Rows from block 4, named by matrix and row number. Rows with one number belong to one neuron. Each number is 50 + 12 x the weight over its row's rms, rounded and kept within 0 to 99. All counts start at 0. After the name is the row's rms in percent of the matrix's.
# gate: MLP gate (model.blocks.4.mlp.gate.weight, 640x320), inputs 214-319
# fc1: MLP up (model.blocks.4.mlp.fc1.weight, 640x320), inputs 214-319
# fc2: MLP down (model.blocks.4.mlp.fc2.weight, 320x640, transposed), outputs 214-319
gate.231 075:42 40 41 86 51 52 49 42 63 19 64 46 46 66 60 45 47 76 35 62 35 61 47 31 61 59 40 54 36 50 45 43 45 48 59 41 59 53 53 42 49 48 50 24 44 77 69 38 44 62 40 44 45 52 49 61 61 73 60 56 39 59 65 39 54 67 55 71 47 61 66 52 30 52 50 57 57 52 54 42 60 52 57 58 59 49 29 58 51 32 59 35 43 29 41 42 66 46 52 44 56 41 32 64 35 48
fc1.231 079:58 52 33 50 29 39 65 38 28 75 64 43 45 41 38 56 50 48 69 49 62 69 50 32 76 39 61 39 40 33 48 55 46 43 54 52 68 43 28 25 43 30 67 39 45 43 43 43 72 43 59 40 61 45 61 52 28 51 46 31 53 44 66 37 66 56 45 32 40 76 61 47 30 45 47 39 51 52 40 63 53 44 40 69 62 52 44 53 54 36 56 62 47 78 41 50 72 53 32 52 72 57 49 54 50 66
fc2.231 083:50 64 45 67 25 39 58 47 49 54 46 49 40 49 39 51 53 61 50 23 30 59 46 47 67 48 39 61 53 51 27 57 41 48 50 54 50 56 51 68 63 50 57 37 62 48 43 55 37 38 57 32 64 48 41 54 35 66 68 34 44 50 52 75 57 49 54 43 41 42 56 50 46 43 33 70 61 64 48 59 45 44 48 62 42 66 49 30 18 47 61 54 61 53 54 60 66 45 61 42 49 52 57 32 50 50
gate.232 121:42 53 55 45 46 40 47 36 62 49 62 40 34 45 52 55 49 83 44 41 62 55 67 41 56 40 53 34 33 50 42 56 46 57 54 60 47 44 59 35 52 56 56 64 48 60 50 52 34 60 63 42 33 45 64 26 23 44 69 55 47 74 60 61 57 37 22 68 54 61 69 37 41 63 31 61 48 60 49 42 41 36 59 43 70 53 40 43 53 30 27 38 62 81 66 52 56 57 77 42 61 63 38 62 69 54
fc1.232 118:51 43 42 62 32 54 62 58 44 36 51 48 33 51 63 65 44 60 49 61 57 76 42 66 53 55 57 50 29 36 16 58 41 51 38 54 50 57 52 48 71 39 31 59 45 54 64 46 60 53 56 35 41 71 57 22 80 63 59 33 50 62 50 60 43 57 44 44 51 37 46 43 38 76 64 54 62 41 41 60 49 53 55 50 69 49 43 55 58 44 39 49 54 74 65 69 35 60 48 48 48 38 72 55 62 45
fc2.232 108:58 35 64 65 48 48 54 51 65 53 28 79 58 61 47 47 52 47 64 63 53 44 65 44 56 55 43 25 65 65 67 24 38 59 44 24 52 56 48 81 57 40 39 36 37 58 55 35 47 37 61 50 66 46 71 41 64 56 37 49 54 54 42 63 40 57 24 34 66 71 52 46 48 53 69 42 64 60 34 52 48 63 25 58 29 60 60 42 46 66 50 64 29 48 46 36 61 49 30 50 49 67 68 54 36 45
gate.233 085:43 50 57 54 34 54 34 33 46 36 72 41 22 47 41 57 55 57 36 63 47 27 56 34 34 57 51 28 26 24 64 64 52 45 70 54 53 65 53 46 56 44 68 27 70 67 39 53 51 30 69 64 72 45 29 49 60 40 57 57 65 75 29 73 51 38 44 52 49 42 35 57 40 28 45 51 44 54 28 44 43 39 48 49 42 55 46 54 61 33 50 52 53 55 46 61 34 40 47 47 61 48 53 43 50 56
fc1.233 090:53 57 41 45 32 49 70 64 35 25 64 44 44 40 57 48 72 32 67 47 44 43 53 43 52 32 47 32 49 50 41 49 71 43 69 45 34 63 55 52 45 53 46 33 63 48 50 48 53 35 62 77 62 27 44 54 38 53 47 24 46 78 48 53 45 63 31 61 34 38 58 58 72 30 53 80 46 61 54 55 55 59 71 50 48 43 30 54 57 40 61 60 55 46 56 51 53 66 48 51 56 57 51 49 40 52
fc2.233 097:51 54 46 39 55 56 79 29 22 32 47 51 61 49 56 48 78 48 63 65 52 66 50 48 42 54 53 53 71 49 56 49 58 41 60 54 59 41 41 26 58 57 48 50 56 46 62 66 58 45 48 45 42 37 51 56 52 46 36 51 52 64 62 64 46 31 56 44 71 47 68 68 50 51 54 42 42 73 56 55 64 43 53 44 32 26 38 61 33 43 38 56 46 55 45 55 60 45 41 40 53 43 75 45 29 37
gate.234 129:67 33 50 49 66 52 57 55 72 55 56 63 43 69 49 66 48 30 56 50 41 52 46 62 39 58 61 34 25 35 55 54 39 39 52 41 52 53 56 39 55 63 64 49 38 41 51 57 52 60 38 28 26 52 52 59 32 55 44 70 33 75 53 53 52 57 64 46 54 48 58 48 61 71 56 49 46 71 57 56 29 60 29 58 63 41 61 58 41 57 42 38 64 63 21 46 63 66 38 48 56 33 45 48 52 68
fc1.234 122:48 23 29 59 60 42 38 49 68 46 43 78 37 68 52 51 44 40 50 59 33 42 39 56 46 50 64 61 39 28 52 55 45 56 42 45 41 35 47 45 51 68 54 42 46 42 55 49 27 46 38 32 32 57 31 50 46 61 50 73 43 58 45 58 27 63 58 41 40 58 50 31 52 64 45 40 66 53 46 56 46 68 51 54 68 20 63 48 44 41 65 46 56 55 27 47 42 53 45 53 41 39 38 61 51 64
fc2.234 121:41 68 69 28 35 37 50 42 60 40 42 37 55 46 42 45 30 47 48 39 46 64 55 22 53 48 38 45 68 62 54 64 36 47 43 50 42 44 34 52 61 52 56 54 53 36 56 33 50 21 52 55 79 42 60 51 67 51 27 26 34 37 54 52 41 69 40 47 58 60 32 39 35 54 53 46 46 39 46 70 44 56 35 63 29 60 59 45 46 74 46 49 28 52 69 49 49 57 38 72 49 34 61 48 45 38
gate.235 058:38 90 63 39 61 37 39 61 48 39 54 48 52 59 52 43 74 62 29 54 71 51 45 28 42 54 70 53 61 41 48 58 37 54 63 49 50 55 42 60 48 56 65 58 51 45 57 32 63 43 50 24 53 36 31 40 58 42 52 75 47 64 17 74 57 30 42 59 66 49 64 61 57 51 43 45 66 59 55 39 36 48 42 25 62 72 51 53 45 29 49 57 45 30 53 49 45 47 60 47 65 49 43 65 43 39
fc1.235 055:54 25 23 49 64 44 57 57 49 43 21 48 39 65 40 42 58 50 56 44 44 70 41 59 56 35 46 61 44 69 60 40 61 51 33 59 45 36 37 44 58 65 47 54 62 56 34 61 41 56 29 36 43 41 41 48 34 48 53 36 67 51 68 51 51 33 51 61 35 31 61 34 42 62 59 32 51 55 60 59 51 42 64 61 37 37 40 49 57 41 61 27 53 65 64 73 66 38 25 82 44 39 32 35 69 57
fc2.235 057:50 50 18 29 65 30 73 54 37 68 37 35 45 64 54 55 29 42 52 38 43 54 51 49 47 41 40 50 26 36 61 49 58 38 28 51 45 61 60 49 37 60 66 72 65 40 37 47 40 36 49 44 63 30 37 09 58 46 34 56 54 49 73 47 55 56 32 64 77 56 27 70 61 47 43 22 32 36 36 45 42 63 43 60 53 45 17 41 43 50 62 53 63 42 51 62 33 34 40 54 32 38 48 55 65 61
gate.236 076:40 53 46 56 67 43 43 59 58 50 52 71 59 33 60 36 44 67 76 58 31 50 57 60 60 55 57 43 29 38 34 47 50 69 59 41 62 75 46 51 42 67 62 63 33 50 50 59 52 44 45 47 51 52 63 65 57 49 58 54 45 45 49 48 37 49 39 59 21 46 51 43 53 71 48 32 45 31 57 54 51 53 39 45 39 54 43 50 35 67 30 46 60 55 62 61 48 65 62 48 50 54 57 42 43 65
fc1.236 082:57 37 35 52 58 46 46 50 42 35 38 43 29 55 51 57 76 49 45 45 70 52 42 44 45 69 57 33 42 46 61 37 46 26 44 42 43 46 46 43 44 49 62 45 53 51 39 38 49 43 44 58 32 55 30 39 58 39 51 38 61 34 65 39 67 51 62 53 71 23 23 33 66 29 47 57 58 50 53 56 44 56 58 54 46 64 61 40 60 23 58 69 43 29 51 52 46 54 36 57 36 47 59 45 53 63
fc2.236 086:55 35 46 43 39 51 53 66 60 45 39 54 42 42 38 68 50 55 24 54 53 46 52 40 52 52 49 62 70 47 33 45 64 60 64 42 50 37 57 35 47 68 41 57 59 45 61 35 41 59 48 41 45 28 47 52 66 65 46 41 50 57 74 44 39 36 40 50 67 32 21 36 50 55 45 33 53 55 63 54 54 66 44 36 49 52 60 38 39 35 62 63 55 53 62 48 56 59 26 81 45 31 45 36 74 39
gate.237 081:73 51 36 52 49 44 55 39 36 50 46 42 43 64 49 46 31 51 67 43 44 57 70 35 54 50 33 31 26 41 53 45 30 44 51 36 51 22 42 55 15 35 63 61 52 19 54 55 59 46 39 47 53 43 54 63 54 53 33 51 68 50 44 72 54 53 47 56 31 46 39 70 70 56 45 62 61 55 59 50 59 57 55 62 44 49 52 41 44 30 54 36 45 42 48 24 68 52 52 37 42 50 40 48 70 48
fc1.237 084:36 48 62 57 47 55 41 69 56 58 40 50 45 46 48 70 60 57 36 45 50 61 36 41 28 45 67 51 83 50 50 41 67 41 48 58 40 75 60 41 67 62 40 51 43 60 29 56 43 61 75 41 45 54 52 40 35 57 78 50 49 36 52 45 52 35 43 44 37 62 56 38 40 44 55 33 28 43 34 44 37 43 53 42 39 59 41 49 49 58 44 45 63 50 63 62 36 62 44 55 66 38 41 50 38 63
fc2.237 089:34 36 60 40 32 62 11 53 47 46 30 55 24 41 59 81 50 56 46 61 27 56 56 22 33 23 41 47 34 57 47 29 50 23 79 58 68 47 48 62 42 40 53 50 69 38 58 50 39 48 59 29 46 55 63 48 40 55 48 68 42 40 38 66 44 56 34 50 46 28 45 51 65 57 63 42 61 48 41 43 35 52 45 63 56 65 39 49 59 46 48 35 56 35 49 41 43 65 54 48 43 48 19 40 65 53
gate.238 049:50 54 56 60 47 34 37 78 29 44 40 57 43 63 55 43 51 39 57 74 33 44 37 35 65 63 44 48 68 62 60 36 29 48 48 53 34 64 41 39 66 54 44 61 38 64 54 60 81 43 65 62 65 53 47 38 64 46 25 54 61 25 60 68 43 33 53 47 47 32 55 54 44 37 57 72 61 40 49 45 37 76 56 50 37 34 57 30 39 71 29 45 67 41 46 40 43 59 20 39 33 54 63 50 40 48
fc1.238 050:64 31 33 48 67 30 32 57 64 46 47 55 46 35 70 71 51 40 43 48 59 49 45 44 44 49 63 53 41 69 32 40 40 46 38 64 52 49 51 51 28 74 56 60 55 24 72 30 35 50 40 55 47 58 57 53 81 29 49 65 54 57 72 57 58 76 52 54 56 36 56 46 41 65 44 38 40 43 43 60 34 30 51 43 71 45 44 62 58 53 63 36 41 50 66 62 56 56 64 48 37 31 54 30 67 45
fc2.238 050:48 52 35 41 49 49 45 68 62 45 61 58 51 55 50 39 45 58 48 40 51 71 65 44 60 67 50 73 27 59 44 56 51 36 42 60 47 63 42 44 51 45 77 59 51 48 49 28 71 36 30 55 49 57 51 55 73 57 54 42 57 75 67 35 52 59 53 54 63 41 37 38 51 53 39 33 46 40 42 48 33 19 45 47 47 39 58 47 41 47 41 46 57 55 46 37 37 72 31 55 30 25 61 61 66 64
gate.239 102:62 66 60 24 44 54 14 68 30 43 54 27 59 61 59 52 50 42 46 42 42 25 54 56 60 60 50 50 51 49 68 66 31 62 62 28 43 64 48 44 35 30 52 48 55 36 42 78 35 52 35 58 56 65 68 52 58 54 43 71 48 27 57 33 47 61 45 34 38 63 51 43 45 44 56 58 69 28 41 24 58 59 52 69 56 27 40 56 69 62 37 56 34 60 38 56 39 37 31 36 70 50 57 36 59 40
fc1.239 107:59 50 26 44 34 46 57 59 61 26 65 42 53 55 58 51 64 64 60 68 37 32 65 52 49 67 45 62 31 60 62 45 43 44 38 54 42 51 56 69 39 25 55 52 37 59 47 64 62 31 47 52 42 60 38 55 61 70 31 56 67 43 52 62 55 42 58 34 33 52 59 69 69 42 51 61 46 59 46 38 45 39 34 71 42 44 49 50 99 58 36 61 67 49 57 49 38 44 42 55 57 46 40 51 82 54
fc2.239 111:55 37 40 58 87 40 47 47 51 39 38 58 50 57 47 31 57 57 46 49 40 55 39 52 56 71 49 46 42 55 49 58 47 47 67 42 29 36 50 56 45 43 47 40 37 77 57 45 43 47 68 60 63 48 53 42 51 50 54 40 43 62 37 60 37 56 40 64 57 36 64 54 38 53 65 37 52 65 50 29 52 39 37 50 51 52 43 45 47 47 60 70 42 69 80 43 59 46 58 45 55 43 71 47 56 57
gate.240 041:43 55 35 57 56 70 45 29 54 54 44 37 42 42 44 58 29 56 37 43 50 46 71 59 45 43 42 44 51 55 69 46 54 38 41 38 65 31 50 54 47 48 51 31 47 53 56 37 40 28 57 68 56 62 69 47 56 53 40 49 50 67 58 45 37 49 38 69 45 55 60 19 24 56 45 44 49 40 52 55 62 85 81 47 32 39 51 40 56 42 52 47 64 59 44 57 49 38 54 36 48 52 47 63 65 48
fc1.240 038:36 53 59 51 60 36 69 61 46 47 37 62 59 29 48 13 76 69 36 49 35 52 50 38 56 51 55 51 53 60 43 58 46 36 51 43 61 52 40 59 35 37 74 53 60 46 46 65 49 77 53 42 57 35 44 43 60 58 36 65 50 73 38 54 70 52 43 64 65 56 40 62 62 38 55 48 56 56 43 62 52 44 52 42 26 58 39 60 50 38 50 40 43 26 61 50 49 31 46 70 59 42 26 56 58 33
fc2.240 049:45 66 35 41 47 46 62 37 44 48 62 46 45 37 45 55 21 48 57 60 60 43 78 31 48 27 51 41 47 76 65 56 45 50 61 33 53 47 29 70 50 62 57 45 56 49 42 40 43 46 64 57 61 61 57 34 39 66 54 32 31 38 55 47 52 55 22 61 54 54 61 59 41 50 39 31 16 57 38 38 57 50 33 77 50 61 66 47 40 51 73 35 71 51 61 60 62 49 47 56 40 48 41 56 44 73
gate.241 118:46 43 39 46 50 53 48 44 39 46 53 36 64 78 47 33 60 66 50 60 70 70 52 33 33 48 58 42 57 52 60 47 43 37 56 52 56 62 56 68 58 55 60 43 47 36 45 44 43 61 45 54 44 48 54 57 43 66 77 59 51 60 45 47 43 61 53 69 76 43 37 55 44 36 82 34 54 59 41 51 58 24 41 50 47 50 40 61 43 41 64 43 36 54 40 41 37 77 33 46 57 54 32 56 64 45
fc1.241 115:42 49 32 54 38 66 56 67 50 45 30 45 51 65 59 34 56 68 58 70 54 70 65 51 38 49 45 50 74 55 51 51 35 42 56 57 60 56 50 57 45 54 66 46 54 50 35 46 24 56 42 49 39 65 58 52 62 63 78 56 58 41 64 38 48 69 62 67 59 49 39 52 50 40 91 33 39 53 39 52 79 46 60 39 40 65 61 70 56 70 66 57 37 48 59 52 38 63 27 48 45 61 50 48 50 32
fc2.241 116:47 64 44 57 57 52 56 41 59 56 42 47 33 52 56 41 44 43 63 47 61 47 45 32 50 57 49 81 53 35 32 51 26 60 42 36 54 41 47 63 47 63 59 82 74 33 54 42 46 38 55 79 55 41 40 55 49 47 49 47 42 67 82 40 40 47 54 55 22 54 58 62 58 58 34 49 47 38 59 53 40 32 41 70 68 74 64 43 56 50 46 55 79 31 33 54 51 67 50 53 49 28 63 41 46 30
gate.242 057:49 45 57 28 64 39 37 38 61 41 37 32 45 64 41 59 40 51 42 37 56 58 64 72 41 54 53 69 56 57 55 47 59 74 54 38 49 75 44 51 40 27 72 70 48 56 50 39 69 32 61 66 77 35 56 46 61 68 62 39 54 51 44 45 45 21 42 56 63 40 49 68 59 60 53 45 25 46 45 37 66 37 62 40 57 35 38 18 39 53 56 30 32 50 54 64 54 58 45 65 57 47 28 45 53 71
fc1.242 063:67 43 46 48 51 63 38 46 78 45 65 31 64 66 63 52 35 47 30 56 55 50 46 52 58 77 24 74 49 53 72 43 62 60 46 45 58 74 62 62 47 71 70 45 55 52 48 28 55 39 65 21 68 40 73 43 47 48 55 42 46 34 55 50 49 34 55 46 49 38 38 62 50 57 51 52 41 58 40 53 57 58 58 36 65 36 52 44 44 72 54 49 38 56 62 66 54 60 38 51 51 67 37 44 54 76
fc2.242 072:63 53 37 53 64 60 42 52 39 61 75 35 42 36 47 65 48 49 48 55 47 30 45 44 42 58 35 84 42 74 60 40 51 35 59 48 48 60 55 47 60 28 54 41 70 54 37 47 55 40 66 45 53 43 58 37 63 57 37 55 32 56 71 34 52 50 48 59 70 41 24 41 67 45 70 53 47 36 55 48 10 44 62 41 48 44 34 62 40 64 34 66 34 51 54 34 57 48 61 43 54 44 36 40 38 58
gate.243 130:41 46 45 45 46 70 23 54 38 62 55 66 52 49 56 74 32 62 57 45 45 43 59 48 62 44 76 45 55 56 49 68 34 45 79 62 67 68 37 50 53 52 53 66 31 76 62 55 45 42 48 55 62 52 60 54 54 70 13 42 42 34 46 57 41 56 60 37 47 55 51 46 57 54 66 31 52 39 33 45 41 48 56 46 78 63 72 46 61 51 53 61 56 45 59 49 54 43 65 57 67 53 44 62 09 60
fc1.243 131:38 52 38 47 46 76 45 63 54 52 50 68 53 45 52 51 54 43 55 40 54 56 47 61 40 40 60 41 43 60 56 60 34 32 62 72 48 40 58 47 56 68 34 43 42 58 67 61 46 38 53 46 55 74 44 52 46 60 35 38 35 44 52 61 55 44 63 57 36 48 29 51 70 38 56 49 56 58 51 59 62 46 56 33 71 36 47 44 48 61 26 43 37 29 39 66 53 58 48 50 59 22 56 65 52 55
fc2.243 111:52 16 66 53 40 52 51 45 45 59 28 27 58 62 60 60 45 71 53 46 64 53 27 18 53 62 29 27 54 70 57 53 49 43 68 58 46 60 61 52 43 55 46 63 49 33 41 40 56 46 71 73 73 53 37 45 54 81 51 25 54 51 33 55 22 95 34 43 46 35 41 50 69 56 39 43 43 54 67 42 54 35 60 60 33 45 45 52 46 67 56 56 44 52 39 44 46 57 58 40 66 35 65 75 64 36
gate.244 115:42 37 19 55 63 76 46 37 50 76 41 55 74 43 47 43 35 47 48 36 42 52 67 53 45 36 65 99 34 53 53 65 51 46 55 52 55 40 53 69 61 47 51 59 38 65 55 35 53 54 41 58 79 33 65 59 42 38 54 36 44 60 47 61 43 50 48 47 51 46 70 54 58 40 44 48 51 50 50 35 61 65 54 53 22 38 66 49 56 32 32 56 56 44 52 42 46 31 42 41 64 48 27 53 52 52
fc1.244 116:38 57 46 68 45 63 41 47 52 67 40 44 76 39 48 43 39 59 65 48 61 52 54 56 46 48 48 56 61 59 71 32 33 36 48 58 52 54 66 49 60 38 53 46 61 73 66 17 50 59 32 36 62 63 39 49 50 17 41 48 55 55 52 62 49 58 35 39 47 76 31 54 52 44 56 31 50 41 35 43 42 55 54 55 29 47 32 63 45 58 26 47 55 48 59 44 43 36 36 44 47 51 22 64 35 57
fc2.244 113:23 84 48 64 55 60 60 80 48 54 55 49 42 47 45 52 57 56 69 53 45 37 43 50 51 52 35 40 66 46 51 58 68 47 49 54 55 49 45 61 22 35 37 38 55 29 38 61 49 54 42 65 36 30 35 53 68 66 58 58 62 65 42 56 50 55 53 40 36 44 41 64 39 59 55 30 50 56 35 69 57 38 37 53 37 50 49 53 52 58 58 21 80 58 48 56 54 57 60 55 54 75 53 46 61 33
gate.245 108:55 43 48 56 51 43 53 64 43 42 51 72 46 45 71 58 77 51 63 53 46 56 56 41 60 51 68 58 52 64 45 49 58 49 44 49 41 61 51 53 13 32 62 51 50 24 55 50 46 51 50 57 66 56 61 60 58 34 39 54 30 48 50 60 60 43 62 44 43 48 41 34 67 31 36 51 31 41 54 61 64 47 31 34 41 41 48 61 29 64 57 48 55 61 29 41 69 43 59 56 62 35 53 51 33 69
fc1.245 113:33 44 57 45 62 39 63 56 50 68 63 34 64 76 50 55 45 40 47 66 49 58 45 47 37 30 39 51 40 48 48 53 35 54 33 55 69 40 37 52 64 61 58 45 43 52 53 48 50 40 61 47 47 44 40 53 48 56 44 48 54 37 59 44 58 29 55 41 25 64 59 46 31 59 69 67 51 40 55 26 53 43 54 49 53 59 46 46 48 44 50 61 48 33 34 46 58 32 44 57 40 43 58 51 46 36
fc2.245 120:56 58 63 66 48 43 37 43 46 58 41 43 47 63 47 43 47 16 44 43 55 26 56 28 61 48 60 41 54 59 36 60 23 48 49 52 40 44 60 64 64 67 60 34 49 66 55 56 54 56 48 40 37 45 40 46 32 51 48 43 52 58 48 40 55 03 60 50 59 66 56 65 30 37 45 65 38 54 60 52 41 44 39 56 48 24 84 60 57 35 64 59 64 67 52 41 68 43 50 66 33 42 46 20 28 42
gate.246 030:63 78 59 52 38 45 44 54 50 66 47 49 48 46 51 34 57 43 31 67 58 43 45 70 46 28 36 41 43 42 44 57 27 40 43 29 58 43 58 39 54 60 49 49 44 47 52 47 43 25 65 37 63 53 52 33 79 72 44 46 30 54 48 29 56 45 39 58 48 79 58 47 47 51 68 42 40 50 72 49 33 49 45 38 45 62 54 43 47 52 61 45 33 55 35 51 72 36 45 55 25 62 42 36 50 53
fc1.246 031:44 56 53 54 37 53 39 42 47 61 65 52 61 60 52 35 30 71 50 66 68 73 50 66 55 52 48 58 45 48 39 34 21 46 53 33 42 67 48 48 58 68 52 58 18 56 52 66 50 43 36 61 63 51 68 66 61 55 67 51 41 59 61 57 45 39 34 44 42 70 36 65 60 32 55 69 60 56 67 57 38 43 51 49 35 53 42 37 64 59 49 33 41 31 55 53 69 39 37 48 45 61 32 62 62 40
fc2.246 037:74 59 45 34 40 42 44 32 60 63 72 41 60 30 55 21 43 42 40 62 43 39 36 62 52 25 69 59 43 51 41 46 48 68 65 32 61 64 38 21 62 59 50 71 28 66 65 57 40 45 49 44 59 38 44 52 72 69 29 34 54 54 36 53 51 50 39 42 67 47 61 45 45 62 66 35 50 34 59 60 31 45 40 56 59 45 48 61 54 49 40 51 26 42 19 46 60 45 44 69 44 55 46 36 54 64
gate.247 084:69 65 55 55 46 62 42 53 50 66 46 49 24 36 43 51 56 45 36 52 63 46 42 53 62 42 40 62 78 34 64 20 38 23 82 66 46 59 58 66 52 41 64 27 58 34 44 55 51 33 43 70 45 67 39 36 39 39 43 53 56 65 46 54 61 45 33 47 45 35 42 50 38 56 47 40 51 58 62 44 40 38 54 57 46 54 63 31 46 37 37 36 41 54 37 57 49 45 41 73 59 57 70 36 52 33
fc1.247 091:60 45 56 34 52 77 40 58 21 67 50 36 50 75 32 59 48 59 58 47 80 56 40 50 33 54 50 44 63 62 61 51 64 49 58 60 69 59 51 81 45 49 34 40 43 64 41 41 62 53 72 67 29 57 50 37 33 57 55 39 46 67 45 30 46 48 34 41 55 52 38 54 46 41 55 28 46 69 46 35 57 41 41 42 66 44 34 93 54 58 54 62 45 49 48 36 64 66 48 41 55 44 58 65 46 52
fc2.247 079:38 60 56 48 42 55 23 31 51 58 47 54 29 65 44 40 51 47 75 64 74 50 29 42 76 42 53 28 73 42 44 45 56 54 57 48 47 59 54 66 43 49 55 44 52 54 62 41 53 47 39 47 64 39 54 45 39 52 65 65 45 37 59 41 72 52 60 31 60 39 59 40 43 53 62 53 50 43 44 46 56 56 27 66 56 46 54 29 56 42 53 48 29 44 46 43 30 62 42 47 27 50 48 45 32 75
gate.248 068:57 47 48 45 61 66 57 67 35 62 40 35 36 48 54 51 71 50 39 45 43 50 48 38 33 71 56 43 37 58 53 50 40 75 36 29 35 66 44 46 55 65 48 47 40 59 36 61 45 45 37 53 27 53 48 38 50 53 63 25 33 52 49 66 48 53 42 44 43 58 50 43 58 61 45 61 51 51 63 55 65 60 37 51 43 44 39 34 27 45 50 45 49 41 52 44 66 49 48 44 77 40 52 46 50 73
fc1.248 081:57 61 49 49 55 58 55 56 59 45 60 64 58 62 61 24 55 56 51 52 60 36 24 60 34 61 44 36 58 57 43 36 77 68 51 33 28 47 51 35 74 59 48 48 72 57 50 40 53 35 41 47 37 70 45 38 35 55 67 30 26 25 30 70 40 64 60 43 55 52 44 35 19 53 52 48 45 23 50 49 36 57 61 57 18 51 35 40 46 48 46 50 26 28 33 55 68 64 38 51 58 34 39 41 44 45
fc2.248 080:40 71 41 63 50 36 43 44 55 53 51 85 46 68 59 41 71 59 55 32 58 51 35 78 45 66 64 54 59 45 62 50 65 65 47 46 54 40 55 46 51 67 44 37 41 53 43 69 36 26 38 59 69 44 55 53 36 47 24 55 47 45 31 65 51 39 66 56 48 51 59 59 40 58 60 57 27 68 64 44 58 73 34 42 47 65 36 44 47 41 61 22 23 36 55 52 36 71 51 31 39 45 40 46 53 29
gate.250 108:35 50 73 57 58 29 68 57 66 75 29 51 57 49 56 42 47 57 40 56 40 33 58 42 59 50 50 58 51 35 45 52 37 53 50 42 55 61 40 76 50 57 50 51 40 59 64 56 43 31 67 64 57 51 28 47 44 64 45 68 47 56 41 46 26 41 58 40 64 59 41 32 47 66 42 58 56 55 46 39 58 44 42 38 63 52 60 28 40 55 30 42 49 39 63 43 52 37 58 56 29 59 44 50 47 50
fc1.250 102:46 38 54 46 49 56 34 45 42 36 52 46 30 50 58 52 47 35 67 56 42 60 56 55 48 40 61 51 66 56 65 64 50 62 65 63 49 63 47 36 60 57 60 56 45 47 54 57 36 65 28 51 61 50 70 49 53 42 38 33 31 38 45 40 55 63 39 71 56 45 67 69 60 38 44 56 53 49 46 47 49 57 73 59 31 45 51 42 69 45 66 58 48 46 40 39 55 53 25 44 64 43 42 61 40 49
fc2.250 111:58 42 65 43 38 63 47 85 28 59 34 49 52 41 39 47 55 70 52 38 54 40 71 49 64 45 69 49 27 27 49 45 53 51 44 61 40 61 41 56 73 32 44 61 44 50 69 45 32 45 69 55 55 33 52 30 40 68 43 44 41 30 39 46 36 60 44 58 45 53 45 21 34 60 40 33 42 55 55 15 67 46 42 42 43 47 29 42 33 49 46 67 50 38 74 51 62 42 41 51 36 64 50 33 57 61
gate.251 119:41 57 49 23 67 31 57 35 47 39 59 42 32 64 57 56 53 66 50 44 49 53 80 63 57 40 55 52 46 45 69 32 60 64 49 55 48 55 69 69 48 28 50 66 33 51 56 43 60 56 33 67 63 36 76 57 71 53 30 63 68 65 41 53 63 53 59 45 42 29 39 51 58 52 64 58 28 64 45 44 44 26 56 45 62 58 41 62 40 49 52 61 65 61 60 56 69 59 58 46 50 69 43 62 63 35
fc1.251 118:52 65 48 50 65 35 56 27 65 24 56 61 46 63 54 58 57 38 52 48 67 58 48 60 51 43 52 49 72 61 58 51 47 48 30 63 42 72 60 61 46 35 54 48 44 55 58 37 45 57 59 60 47 55 52 48 21 54 55 46 63 40 54 46 53 17 53 37 34 56 51 56 59 62 79 57 46 61 65 53 49 51 53 30 40 55 66 49 38 36 33 40 56 33 42 89 59 55 49 56 52 43 47 37 38 42
fc2.251 117:38 57 50 40 53 56 69 65 69 33 63 80 42 55 65 61 44 52 41 61 44 56 20 65 41 62 56 44 56 56 50 36 46 49 49 61 53 55 58 40 47 43 52 53 58 42 45 37 38 35 33 55 45 59 37 46 31 58 46 52 55 76 56 51 62 64 64 52 51 50 58 59 47 58 51 46 48 66 44 18 35 79 71 49 31 64 67 29 56 66 57 51 57 74 53 20 22 62 63 37 35 43 33 43 38 29
gate.252 114:43 57 34 53 43 63 56 77 63 52 58 56 37 63 50 30 54 59 35 33 27 61 63 38 50 63 32 34 58 46 56 38 55 53 53 41 47 61 38 56 76 59 53 54 52 48 38 38 61 59 61 53 60 45 53 47 66 41 44 46 56 46 42 47 48 51 52 49 69 35 36 63 70 34 58 63 64 43 39 51 54 79 64 49 53 41 52 52 47 39 61 61 64 45 74 55 53 37 24 32 40 30 62 44 34 65
fc1.252 115:38 31 40 64 42 60 45 56 51 37 51 53 30 63 53 26 46 39 47 38 41 43 56 59 49 76 39 56 59 52 49 29 61 52 62 25 44 54 29 36 68 74 58 57 47 56 50 37 51 50 55 45 47 73 41 41 55 48 49 48 52 46 54 49 40 53 44 56 62 39 45 50 61 47 60 57 78 25 50 60 44 81 57 62 50 43 49 43 50 43 61 46 42 37 63 66 47 31 26 35 32 30 87 34 32 68
fc2.252 114:44 68 54 41 51 35 62 22 48 65 45 49 63 46 61 59 38 47 41 38 48 32 61 59 46 44 65 99 59 63 59 52 43 40 66 48 35 21 52 36 51 46 51 53 74 58 50 48 41 56 35 55 24 53 53 63 55 60 64 43 35 22 69 63 54 52 63 57 34 48 42 49 42 53 44 60 33 43 56 45 46 59 37 34 71 76 51 72 52 62 65 36 66 58 28 48 62 50 61 69 44 68 38 47 64 40
gate.253 127:58 65 40 53 52 42 43 22 47 50 35 65 36 42 53 50 44 42 33 46 46 60 38 58 46 53 67 66 31 61 63 28 51 41 39 53 47 66 67 64 81 33 57 38 44 66 52 45 47 59 43 42 72 38 40 45 87 50 42 93 37 53 52 35 47 41 56 49 55 42 57 43 52 52 14 55 35 53 52 59 49 22 44 59 68 37 51 53 36 56 60 48 43 48 61 62 52 50 64 50 62 52 55 49 53 67
fc1.253 137:46 53 66 54 43 46 49 11 57 51 42 57 56 55 59 32 37 60 74 58 59 55 40 57 60 64 70 47 44 45 54 41 48 49 49 47 47 91 45 55 71 42 69 56 54 66 42 55 58 54 77 43 51 59 29 37 28 51 30 86 56 33 31 58 36 46 49 63 50 45 52 48 64 67 45 55 68 58 44 74 39 35 54 45 64 21 51 48 44 42 39 59 38 45 53 58 53 43 58 46 50 60 29 79 60 66
fc2.253 109:65 69 37 31 51 45 40 53 45 49 55 64 36 48 48 57 40 43 51 44 49 56 60 74 52 47 46 51 74 54 66 45 32 44 43 65 65 48 36 30 38 65 50 42 53 54 58 40 40 49 52 49 45 67 38 50 46 44 40 65 58 72 61 65 43 55 60 63 30 38 65 37 34 59 73 45 44 43 48 54 27 39 48 57 43 55 49 53 32 54 44 61 47 69 67 54 53 46 35 51 65 55 60 60 53 42